Rows from block 4 of a small image classifier, named by matrix and row number. Rows with one number belong to one neuron. Each number is 128 + 24 x the weight over its row's rms, rounded and kept within 0 to 255. All counts start at 0. Numbers have three digits each.
After each neuron's rows are labels from the 100 images, of 14848, where the neuron reaches its largest size: "top examples" is what is common among them; "patch colour" is the nearest of a few named colours to the mean colour under the peak. Only what is clearly more common there than usual is listed. The data: numbers of one to four digits printed on busy colour backdrops. In brackets: how many of the 100.
# gate: MLP gate (model.blocks.4.mlp.gate.weight, 384x192), inputs 96-191
# fc1: MLP up (model.blocks.4.mlp.fc1.weight, 384x192), inputs 96-191
# fc2: MLP down (model.blocks.4.mlp.fc2.weight, 192x384, transposed), outputs 96-191

gate.17:116170121161143141150110074101101134129114108119154109097134122135166119104131129128099140112106117119098113144129087117162077125180170108105107109168144086130145113125120139155160170128133142140158124154117112176130140136102103111153142142126178130141154181091128145158112152124156162154
fc1.17:150100106149151133144115114130128147133163177180152158121127154126079096165127128111085119122142114099146129121107119094106143155079129128151128112155154169129111134166155149115132146140103138122114141123120146164139152122131128143111107133118149101075118177112096154100136107118179137103
fc2.17:091136141180163148161112138128116112108136140121114133124129152077166101060154112150118122174079121168101117103112137133131136138141139130166110102112147077103142111121105138154155106098129110138084187133123127119132107164154165117118123138172131126115131118124123090147106158141129096155
top examples: black ink (40); first digit: 9 (28)
patch colour: grey (55)

gate.173:160163139137094109128145135106145171165103179129154146153117184147097119151133101151103119086096110105109110125108132167144162127139114166124112126154120122122140159132167170059094132113066110163128131146124121094110146118078126113141144159111134122157143149106131142096132104103103143145
fc1.173:133164102141097117122108084164118141151141143138139124159113102124137124127137108134096118146104164146166122112140180125163112133151075119126121133143119120106149121150144131157101139120140129135102127131112137085053128125127152090127168120120124142183062130121115153127140119117095126130
fc2.173:154155121147119105140115123096144111133127128136178114137100096146197154151115140124135141151164119096135154142108146156109116113147071089108076172130082120150137146164120180117128079130135141138150114127158125100147120115158143144116137134123070111131142110118172111169142122110134131134
top examples: brown ink (27); first digit: 4 (25)
patch colour: grey (53)

gate.293:131156186158128106107130151116143130144112167127118127137132163148134115117152123154117140119127145112124147156106087139170125132137126114155123119121128134151138090136142095108084128117066095165146150135174111126132100098140131103135129091129124113129108174151118108095100137135092125155
fc1.293:142133104124122175115093147124124117120133120117144126122168167069085153104118118149113116102164151133110166101120132197127157122166126130122119133166140141108101179106157125111151116127138149121113141115089111157124117145161127128099116148116138134143097142154113128131158106128165127105
fc2.293:158118125155181128131162116141147146140153112158125132123169125146120106088157103097134160143125081138126130097163151101125125138082128121136117138153104113121119073162116144135153131117136165150173140074153127153153111102115137121176100075145114093152151134125110140084121141140102124075
top examples: brown ink (32); first digit: 2 (32)
patch colour: pink (43); white (30)

gate.251:126118122177111122093105164175132138152120097127115103115181097138143123123149129115110111154119146088156151115151153173100121151112128067163085144134094145143145136130147118147099148109130103139160143097150111086132114162181136127127108101113107115096155119148178120091156130122139131108
fc1.251:100115095100179149144119155144116147125165152124150138102145093176131148116126162151130109144097193077117088129125119136134110141132121158143120134117108146156116109169097150169140125129127155124066128148094140096074134136142135101164130111076149128143140121125121093128153147146111138088
fc2.251:187159113113155110122099149136138135146143116125126121096108138100117095176142157112121082145151119101143107141142130112113179109117153113122143123144138114088160164137168113105129148177173145123123151102119157123141117126133131083114129119167143147126097107137107109138157112126099115120
top examples: pink ink (27)
patch colour: brown (51)

gate.314:146141110125154137120110148122114089113139119166138135130125119129141087152125149147131162060160152111111155138118147153158139134149116090147126092157162146150079117120152129121133120156110129171174138109154151120138139166117115167133113158198135132097116126130133172147138106115072109135
fc1.314:110120126125160091173142135137106132158137144076145104123142115145146123169109131070130120140121142128115072112169122142138083139107151113095153099140094128125120180136135071102173112118168120070110189091106070147134148120126133117122111120100156136130161127165116133162134106092105158105
fc2.314:107120173140118118105142148163147110130143157154129119109175137096111152145093140108134137147095173154116134071120127063149126109139090143117084146104133126166104161114163145102126139153119153168154077097135128140111136119133137139121132159124153157130154151140149158115127126121104149186
top examples: grey ink (26)
patch colour: black (55)

gate.41:120152113122126100153138163134125112135180174100129117124143110199141180108110131132132102124084169128121150125106109143125175131094123119085103133105127139149097138167122101127149097142149121126136163111131114107135141128083141092185107133128157120142101126121179119099132107176149123156
fc1.41:105148110114158120139136129150149161106152110109139112119118135129146124108126119130091148109123131154099144114076087144102185151137147147145075157126104183136134130179154143108140148099140111144136146150136127119156129101066154090154123114141169147125103105105125106130122135149133102118
fc2.41:165128149113096133152150131119153113166135141103130137125146088151157152097117135116147123116203064073093090131125133175107109131126100157116120102119128137149120135134106123133156143126154139140114076093133095116113118125126077099115148138165095146144137139137125134105105100107132109140
top examples: black ink (31)
patch colour: pink (44)

gate.298:097107086138168148137122126103072131157142091151146164090119162105109066109151122109122134161173150171137133166149172099143133124116131147109173182106158109082117133149108137149131095151126085115148095143120125144124128114135146127125111144106159109163086150140156103122126125130111150082
fc1.298:113092141148128120093191124145090154123127095140101154132149081083140192110129116092148121103110154106130092116102156108140139165076129107139141154155073118135146102131133114153124080128098117145113068166131109115118139091138112117101138131104139164171111154196131107167150109110119119156
fc2.298:133159116176118121101127121132123110151126148117134112106129174140071149158122098140120135099123132146137109114114156140104192072134162137137114120095141115147134124121147146090113137129126123177084124113140120155166160191123160113105110137106079149095142114113133124122129137119120114155
top examples: length: three (55); white ink (39); grey ink (27)
patch colour: black (38)

gate.75:112112093068146133152178181131091143141124103096119107149088170111113093094083104141097093127170135134059121121146112130145146128129152134136154118150138140162156131151149122120112084136144104114132149108136079137106107121118174124098123124168129127122128122111166159184158175157154132161
fc1.75:115127119138131114159163138129091107145122120091101162138154160102153108091124149097149113151130127108073120149178109131147152143125110112105117111178142121128118160093117195114130119119104106132120082101092155088150108137134126127143146114130100122138118103151113132064109159117130093132
fc2.75:129119124147154146102117112150085132122151134142150124153124111114107155182195129115124123098104121119145129083133104179134124120160108144113161121176150085122169160157119106101102145146146143135144099138128143167111151153106119160118109157135115098100150153107119147139134125140101091118
top examples: pink ink (28)
patch colour: brown (54)

gate.175:100145085131122116113119134117144107134161167104115125115142146173130128150136111099168131136154097104129118146130166089096112134102127131146134094124111126128135119123145155112108105131164148104108150122103150091123139116156088150107134153092090118100147113096126093130134154120128129110
fc1.175:142087086105127130138121155132156113117141084137140112133138123141122132116106161150088100132116120171124118174131079150102122122146107101061146139151103114109129130120103121169152136162118123168164128120123138135155137120138166114120140137104150153162105165136127133149124121102096141153
fc2.175:145138151130107104152139137139122129129127142095114093132134158146127107078129096114109125120138130106172132151176100110133078162094108134151150081124136110122103132151138129160084114128144151098104133143155123094126151112132122165116074143137100110064075117126126129127143117165172131147
top examples: pink ink (35)
patch colour: brown (51)

gate.373:170114083101053149089112133131122097142123170135146144120112140165112142149128140150119162139141112141142133142143111144139104126115055151120148160139111134107137129096152150156149143136106130156127107107113131145039183085134125116101108142173130090137109107126128123112148142113094108132
fc1.373:152093102132122131174094132164164145130171107143121091125103116169159127052099154122092135126135111134107154146129115125150110120117156149100119163178133159181094143139114097094121096155124152105116179153111101117187109106120139119089142157103125159124125110114102135148153146167145151097
fc2.373:085114139047114139142153105142112141165110131084133122119142118098124103134113114130144133101138105149116103133148157140123085099184176080150120103102124143150128121113131122172157142118110151135100073139096137150143165111120133143153123079161129151059157109094162142085149157145138162118
top examples: black ink (28)
patch colour: grey (52)

gate.265:135099140152073131108126137114140117107142145101156171107143116145116145115138108097106141136178150125169126190132139135125121114124093096192140148095135148133115074089153063152120127106120112135146120105108153103154145123150163114129123126112134135100092144100086149125155113099132131132
fc1.265:127150141117072184119136102131098136064102135155166159182119142095132102109134138111123150158146163109123140136122146163113122152112136114132130090148100151161140122104146137130135102126123075115111169164120148131085102121155168167104154124122122112177141137155122167117155154102120120144
fc2.265:108117098156176091123124136145112139135150126130166132122142122122120094145121109110155118070091146102165117156140076116171118130149130105139142142080113139119113112152141116141200146129100145150126130119188121122162153139113083148133112134094116154133091134096128084111160080115109135110
top examples: teal ink (32)
patch colour: black (34)

gate.100:130098120099110118131123176120110146135143143150137116108109114118158156139101136148117162108111122092142082097114134134120165119093149155136098125109126140116122151111140128142142109147132095079138108179132093125118135089095064102150167158117127124170140136118143093128099149122122097103
fc1.100:168148169143142156134113103109140134093099142105138124156151130150115110065114114131117099106145133142156132152166117135124149127161155107151128100142153123170120119152106177100130134119093158155116154084132147120142102154155193154128111120134139129064132106162106162152126134123160131135
fc2.100:129115071115119104179147154115106096154124120086139108103133133137146127127156123137170111161121132094137122153097143130095164161145106102104138088120103114110152166102137172123102147174111094124175161149145143142129140108090106116128116143147122144137125173077150139109110084169122123118
top examples: grey ink (29); white ink (27); pink ink (25)
patch colour: black (34)

gate.33:123135121074150119160126124148083116115146134153143103099122113151089108114117118121144150155149134178124149090178048097097119127117096131145152124156099130136111100133126142132120096135166099112133096139121132145158110134111116139112123140108115090116113121110130103164145122106154104121
fc1.33:080142142143104121105122147136152126145090121106183148150148134157179132165183165144138074144113173144150103196107104112137121136117135119148126119096104120127137133104110101160129150157153096129123132109097137100108157162147149112151150124108126151140116161150130116127089094180116145196
fc2.33:181108125150138131103144135114137120140128136111128145170086138151114137112097111216077160112121154173138148121122125125118136107135152129144130129147144118110115103128141101134148102162098115139136184140121133170133087099097135113147121172123173147104114179106120143154114113161146129103
top examples: length: three (54); the digit 0 (47); first digit: 0 (34)
patch colour: black (35)

gate.148:107113156130115133163123167090096148112164097133132100127124139107115114124107111165110155153121127126104145131124150090133090135146157132097116144114112146122160156106147143175120181106127131100152137085152109153133141171102148120165108147168137148099109142114163119102127129105149122138
fc1.148:122138134122140100169119114169109126218133078149143104131090111122139104101126115118120124141135101088121112096140157090069145113082148149136141140154126084113151160101113135154141117114179129150144108151133124122098107125125183141128137169118143157143119157125132138145111134098154109177
fc2.148:147131151128115108159127146166139136109150119109066115143183172114164134132129099137130117114141145125135098121144135129150116087183149130152137080107139135144151079106164137109127149122124103140152141141137126126132067124138187100137114088124119126124132095126102143166100139103151152136
top examples: length: two (52)
patch colour: brown (51)

gate.115:153091157158114097084155149100149167134151131144141103090095132085134154105121147136110098087153106131168092122107110127128130121128100159130124118091141133150133114139144135145124143118150113096122139115059126127114110148165127136178107149121117130094104135087123135090187136131181105146
fc1.115:124147086132138135088122133123158064134122112130132123156131130154110096149093142114140130087101118181128152117148138111173149118154122121118179107115119151139119094086131186153102140173143143137125183137143171144131122101119126109144101118136122118136183112119124102181124131169108124112
fc2.115:172167114128064111127120115141124061168095153169126104148164095110148146150108156100141157144143120134104109137133152120139099145115110132110097128173112104124177110134155120141148121099111102148094156192098107167113169140130134141109126159103129112143145138122133117138111098093134130135
top examples: length: four (72); pink ink (32); grey ink (28)
patch colour: brown (61)

gate.146:133109141116113119146147145116117100175171142115130113109125119162171087118172143156148069178134109070104135131124085119145106084105152104145153112124154132117157143137150121178105142129152155107130136156122134126122119104131162101108126094127129138132125139096102176134124131148167109121
fc1.146:079155155144110099139115145115151086145156138165121134112071108132160118144193131160122074148108134111100116108089089138137121081136169171122136111129163167112134138150146119135094124107148154129157172160127113126110139128128117167133105094116112109102128139085127118128088160166142129099
fc2.146:130114149124132133110116135129143119096107126134128133141129142162117163134128138105106152126107120165077142106128139169082120172116098103158109114100134134150127083126120118134157106090108143095145132078179100097125109124123131110137167145132152147166176100134116084158156131115112167115
top examples: black ink (52)
patch colour: grey (57)

gate.267:154131130101118151143149123148096109118155116105115141120129099104099127111083131144087136108142175082129125169103157119145102126085099119110144165136116147139111095125176140173114142137100123100094144091107107110106157127112150146176131137134121134146144098123138099124103127113108105149
fc1.267:124116161164160139156110116113120116129119132111164165126131141099121152104185140123081119158105126141121106144136121160084077146110134112117167141105119134148124137163125129096149141141114104112104177130138159132160139124166134109097108083119131148130139154173146127145136098123141125143
fc2.267:104151112143081112111118149134174126144139115186099159162103129127114134183110110124145144115091150210162152146113107120119132100154121108145103111083148151093112125118147127126165124145123132131151166111148119099110085137149124098142117165103121158122091134111106112098143117126124091137
top examples: length: three (58); yellow ink (28)
patch colour: brown (52)

gate.204:123107147111082135093109108138113147142115142158124143156100125169106148134144139115079157133136106131135112179097140162091099133115100107122099105093100119168181125143149119141137106143152109138103133111142143139130099136127137115119160091182147131111110093162125116128138124192165140096
fc1.204:119148129091135101090102083126089116143102092112132144140128150094146136097159172123106165129127154121145130181083143153145141138149143129134096158104099154119147104212163108124114093153148126167111181133120138120129162149131146145104134084092139119111112140161137092153156115153141126107
fc2.204:142164120112160120154152142152104167142121166148116162148084153127158154090155089105143165136086136151112120119078132130109130126092140115110107146111135135123160075085167113136124148095140106131106120081142137086121097151143106121138087165117112130144148098144118119144183165126129108138
top examples: pink ink (33); grey ink (25)
patch colour: black (35)

gate.242:073124150114086124121131137172142131134134157185124100100106109110135130117095122119127129095158141106119112140108120133159143119145128097162133137113108119128133131110146117066115121098128156145120134150124128117125161177134127136130090160121127100138124173149092161115092147128098159119
fc1.242:121156106100129098128112150140142107141125136134146099129111133109123129107096127132146153135149152148125147117106170103150121159104141130121117145083131152117105128101129136077122151129113140199114131110129104165113137180159136122150129094114109082180135136106110104115106131137115140111
fc2.242:146128094121117153117153157122118147129126127089072113163111137136122118158148137121149063107185109120115131137115148136165137112139158100150116109132104157119116121093119152140123103118154078122137136121136102121146116155108149120137135110098145059090169138095131159153127092085159128162
top examples: teal ink (29); green ink (25)
patch colour: green (31)

gate.48:149155084097125158130108096124159092116159118138126098137177123122155115132124111118102141141103153137109117153139125140128101091138128133111171097097114118137106170097101158140133119152139149128181123141119131105145128107188171110111150112113096128114076128133122122104125130083095157119
fc1.48:167125143143123102119148124111114140130125136146122137116080094126144114109118146100119147103098142146123134144126116119153148125138089164105143139166116116109136130136164112137119137112106072121127173114146132131130168201077133151125096105121161122123177121131164127148176113109117156132
fc2.48:116143121163094146117133123100113153125142128111160123131145146107165123136167121130148079099126169116104112108153126163134118121146151117159109116108107158086127104117142119121113111101118149138110158145148100143130092123133122137140105141118080131121084095118151108142132097141152179147
top examples: grey ink (25); teal ink (25)
patch colour: brown (52)

gate.346:111107118130133135144115130141138134162120109099134095164110140192153169116124103114109133123112156105171135117085127111146094128139141082113166153131109178137110125106086130129147138128159136124095080120164154115129171158119133083175156133156133092128134097129138167160152133102123101133
fc1.346:116159134086145149097117155119102098113111130144113147136102131095117176079116184114131123113162112148148130150125127087140137076129064104141143115153108092122169134156168129112117104126123146094146129113115099127125121183140153160112081154143111127136077131139121120114132145126147111107
fc2.346:100141134112096103118143111095114117137152107091095130078118091160145126079109160116116136129146134116153100117137129162136099168144136164106169155146121141133115115096120146136116159137153132142119174119075153147120137092091147121135116129107116148123143118131144125179103136160176158143
top examples: teal ink (61); length: two (61)
patch colour: green (25)

gate.320:089137092165153113090161120148101126163110144122127117132134080152114162130118110134140093094180088153114116150165152146146096113135139127108124076134130135145134151130116127161164123119140147100104125139100150106101135158127092144168131123130114132091171092112148140156108149111122105126
fc1.320:135106126121105152145152185105150149107138131119142156137120169102141137093106092125104155108128124114170152136099135140106146120114118078117117137097098139105156080146136116109098167162123155120159113134136124125134117080114150111104132148139134114202120134139112119137130145136147142132
fc2.320:135120153091152105114126131137093110160129119115139128127099102165147172165137126150158125112165088098120146151106115110147116110095136156107102103173123103137151114150064121136117080160140149140097167124104155121102157155117116130129132118112128141112160145124170120174067104103120165149
top examples: brown ink (27); black ink (25)
patch colour: white (32)

gate.152:153119149116138164081121167126141161136120068179132093091118106138161103095146106122161109086157097108127154093117117169097146111154180119124143123126150141118103113121113139079109116123108132140147149179115136080093166108110132121126100113171195094135117132111110114130111131131123094133
fc1.152:112098106134153119146166131111200144080160141113124123124132178129096118110106113113136118159114159107131120167141112145133120152114124136140141109161095143138092134165136099148114123135142129102112137133114127122188085125135131189147067121090129122115107099140150090125168148130159130115
fc2.152:180141096152110113132135121148128134095103097137109115062119132128128113132078111143146145122140138140131098136128126128075108144123167140163175154162100143177151092090126134149130124137142155108136138163125157143098129132105111099122197140117157154124125103117128138082125098113103101101
top examples: first digit: 2 (35)
patch colour: grey (52)

gate.183:160118149089080110146120157132137151123167123120142108142064094171116143147145109159112111094098112127155157113120143138147110131149102148146150109124150142099176093140126150112138090106129127093097142103109156136106072117140133115168123125157127168147140146116127137124151112134124135093
fc1.183:089145114168192118116164084159122110117103137179125124115194144098133130114099104084130125145153124108060131146161121109106144117135144120105122153115095104142091144121126145138101148157126146140133143127128091096124161154117141144123146163074135110127088111141137126149118128134144106128
fc2.183:133079123130132109102097154135118137103132078141101133168091127137137154179130105096091109127120109187106091103114151156125158162140098148111127098148142107089128129135143104125143078141129134134175120107128119157107091114171126119180148137166136104095184143121130180101116100159149155126
top examples: pink ink (38); first digit: 6 (28); orange ink (26)
patch colour: brown (59)

gate.361:146126110143167122101157106127103157150153126135112153133095126148094128121130150100107122147113160189127117143108110111110103102114144142168147133126116128120095098110158163136120090159106130105090169134132143138112127107115122079153101134127150131145111136104086139136150143104115168102
fc1.361:132134155079197126101145117142142128120125130105111130112175158114073119118108146137131097147120135118097123079125136108135154137135152152144124075136131152170110120129131171085124119127113100131155121110154118129164110101117145127157113140162140141139125105149145145079115146137141168157
fc2.361:099127097145131156173157072090142134144189133131115141135085128156144087118123133123141111115108127147117105148148149112127090086143148128097092129138100112140139131112121130152126156096121129126079107132128111159111133169100112147136148125109128137116159138158129151149102145110162097084
top examples: length: two (57); yellow ink (30)
patch colour: brown (51)

gate.177:145149147144125130123087088145131130136116123113095112129114167101159131143117089132141090167129118142173128127114120094089140137130114135130106134148122164118127172169166131133091078142166134108129111156114133138133117148171126121136127100120124129137097158167135158115165128093091135090
fc1.177:115142145119097090093144163150161115099130094144159113140137131144128136131115150113153134100125127147156149148153105071137092126144128101142113150129081118099179069115129129153112170121112130097163107090140130108156098103151064160156140117126139133181123100129098138146123137128127132106
fc2.177:124125166104154119104123127126128126134109105112082120124076162134121097155121121121115133148108094116121164115120128116152073132086112116143130096172111125121137122112125135130096145170149150135160163141137079092132098158120142110142136085112117155150156167164146076158172127175156135107
top examples: brown ink (31); red ink (31)
patch colour: pink (43); white (26)

gate.145:130135059126112089140125151120100163137153112122092119126161122137136093184126158140170150108173126097124149155120132114114113129115132176136144144122123109121146144145144159134154099169164152150126171155060118141121153123128128157090085124127130139129114149175157083123116148153117097153
fc1.145:131159117089116132128094137099133125119119171143120104098108118140128089117153114120118128109085095158142089130136111143098099112158096131109153122136109124173142100148153129117128132117086124101122128115126123119148165138147153108095130135151138170144166120127131120151102081132152135101
fc2.145:131087131111148097161121114139196141168160130147115145176131131104119145131108136095168127154106137123157126166090136135125167143141112097142100109116113105138173149136105175107139105149126108151158169185104142151109121102104114159118126130130138126156126135115156151134145097136178121132
top examples: grey ink (33)
patch colour: brown (54)

gate.275:114157139100124119082128143142132149108148138147104108171118160121133118126118134119093090084172092151141201081133095104115098126115148125162133136146111144131145102106132106147109072134123116146163126104162138132150116132141149110111118111087141092130114154114140127138128150127141133113
fc1.275:068164115115129148137146128133166161138120143152060112147101192157142142177109167129121100131131106154120151124154097106113153143117138137120103066133133184134098139101092114143165116116121083136159115088129146147125167141147115113097083137069139130121139140111112141166165143119123148137
fc2.275:123153098109118154151123154138114117093130105107114137121139116099168124111126113124116131109102132120117115142115131148144153159155125116142114119111109103138117123155149078110113114116100108204105140145126121156116141110128099102133109097140153116162118083126157135124136104076136136186
top examples: yellow ink (47); first digit: 8 (31); orange ink (30)
patch colour: brown (56)

gate.245:161143145126125101131117116123167126100138139170179152160127157179132130136163092136140098115121124098113142146138097127130162118109101118136153123137144145158126121130140125102132092179157106125127163091142144147116127127139136151126127145107102198104118097130139118093117121134111156126
fc1.245:166171125094124136163105119107083115147099153137128101146119162177145185149125131083131165090158079178134162146197160127130085134127103140101127125138095159132109128102134113128136090184114096131112112120140162119115113117105122166132167132133115120144109124096150123144138098152041128135
fc2.245:140117130118117143080123148127132149115108122135146154132150153057086124139143101114123115081076146122136131174141109094117093140106134130172108140115151092137102118147144109131142133099100138144107140122090129145143151104152165120116105171122126126104131051164125151153136155127141098138
top examples: length: three (64)
patch colour: pink (42)

gate.11:116106156102108118124133153110136111069123110172121134129170112127152113108137098131145160133122096122161123108125099130144145131085093137153133146074181082122118138119146156137129128155111073138149150143155135133130136121117122139147108081153118123125126105102102095076122117097151145116
fc1.11:115149102137123115136119103132129154182104138088111132119152151139113131140107119137101130130108135150115144105094163183135068125158168108085103120164092128130172140143147120104120106100115159101111100097140122104137092131132140132100107147131182100108138100121104126156145112099162096133
fc2.11:121127142142134112096105176135101113151162138166105130129172139100181127124112116095128112127110109124127095125137114083184097075104130107132100116130150118132112127118113127050140124115110149140124151103105139135112124117133134119151138131154125159118177119140141105107136103110126119124
top examples: length: four (55); purple ink (30)
patch colour: pink (39); white (35)

gate.246:147167127096130131138120157131159119153116133119118144175081098129139125129140094143119133118116120161139143099148129158124128134065140124129088149079160125101092097147112134147144057177140157132130144095115128155129107100128081143103119152114175119121092174130117098142154158112122145132
fc1.246:123167128139144107123125157116136119116143149139093076113132122121103173129106155110136096105108136115122135114135128095138126133122122129061124167054111121118173138165148165127146131125094132138131114136129097157130143134155128106156144157094131114145159102155145158094104113093110134136
fc2.246:121118146122127145117141114132061105122114133154164123147121166143125130131080125119153134143117132133163094123121122162132134142068158101139122124124179131117124091144138093127129112111099144143063087126075139138157162088171088151181147121175135136107069105143141117158098112124148127118
top examples: yellow ink (65)
patch colour: brown (63)

gate.25:104122098135108141083150156090120136115160185125162112152137135118110166121070109083174119114147122170146132153148137138140140147105130146129122153161148135107119111104172096090106117145109104146152095179129116152198168132095131136112124155152140100112130104115177159088148117118087115118
fc1.25:119100125157104128100168109142113096157152133135122139131104144161103164125118107136147112177148128122132123136149118145179183137102156122123085146124107127083111136129103075077099086161099090137111135116136177136153141138135116125121123126163123141141101146094124114084136105131147132109
fc2.25:186125161147117076177076092107121120110156097160115138099173132131119134141128176140131092123101147142157120156148156110104126142146113128132080134118117144101111102185132139129162118119124143150107118131101150172116097127149118111141135126104086142147133157132131169140145172148126122117
top examples: length: four (57); white ink (31); pink ink (27)
patch colour: brown (52)

gate.141:149157138123145113145131128114090152149151120106131134157113098125128117133132126108113097110135138122118126154103116099096117116074071156135075118094120146148122132131137162172171089135170120077119082120127142134103148151139147095121135135122168137136124136123147104143157110119098155141
fc1.141:127131137138126093124136075141109161141143163132149105132144115112091115145164102096076164149140149112106136113080107165119135143118165102125101153123142126140110141128099168114131157083114127108121125169106116125160084142116135193119143125130130159139122144134135097097164143108117129121
fc2.141:124104159135124147141149134146122151114099110140109113104144152093132148092170130083157140137143104067103167123143120130096118101151120169145119130080127135127113154116104127137079134085135117135125105106106147147115125155124108096096136112130103106131164115160128129170089120144077203108
top examples: length: three (54); brown ink (30)
patch colour: grey (52)

gate.271:122157102144129146094154103149119144141102134184098126137177158122143096145129111138122145166134128094103130132128095115180137102088140146124157133106106095146142142103125130188123136136142141089118157089101153145189098140112096183133117117101125136139174151136152132125081159148132126164
fc1.271:156148102114126179156123117139167106115164149143144133157117146106100156094093110133122131152151115115132143143083104133159153142087148161129119086189149100165133112145129117114141168137147106125109158121114129096130139121139111154126086147092103157095137149150137122098162131128162121139
fc2.271:169118134123087078122127121146140133150146080138126128094100120149115176152136099123084109060158109122117109127145122132143153085179153121083112107100145137097125170093126096091143082141130136149154110124151143154130122104125153117146125121129083154184128117130135157092133100127117113109
top examples: length: four (81)
patch colour: pink (40)

gate.277:112135137113153109146103159103112109192110148109095117111162104150138114110123167103121116103134152150175129120156121127120121159127099113150120126089125145115151134136106072159168115172129152183164110100122101155117137130151121147109137118121129137127131082126156103157103139154093141133
fc1.277:124129148129094134142094126098115120104146136139110169086099130082110168130143105132137104146139101133071126152119146167099107116120123172137110146131150108148123131134139160109111155108123131112089126138095139138114122123115124162163163138162176120122135125116125134186162178119119163158
fc2.277:137086119152092143150145177108161129145113134099156113150141098143165113149180130115150119098166095100093105127141100115191175169150115131066122086117145097117154155164112131093163119096125137142134124103164136132084132121096104131110139106118104151134136122111140115096158099123100155099
top examples: black ink (38)
patch colour: pink (39)

gate.233:125124189089104128120126100118100117138123115169120147102079120119153171124171113094119122112167129126132138139130081114141157122109095105142143110096138160160099127096086103148144132149150187169147088119136128140134111094128131119106134146121133162145161136104119153175133161144130106159
fc1.233:118108127146120161125117140124137110135138136099105134138111096148137131099134136093190136137109104143109111122133153116137149109118096132128108102154112148129095124152142133115126124131145096088188099126116138106108110099138105126084166170123168138098174140096163147150086099110070150144
fc2.233:111098108109171124123127146127136130138112099165148158115124140102152170129122070130130132133119123134161097140162132178109175147124084109072093143161114121117136142123113125121158119125112103154120125117156168101161169117132118126141114183141095144135184147159118126164113169138153115157
top examples: grey ink (34); pink ink (25)
patch colour: brown (54)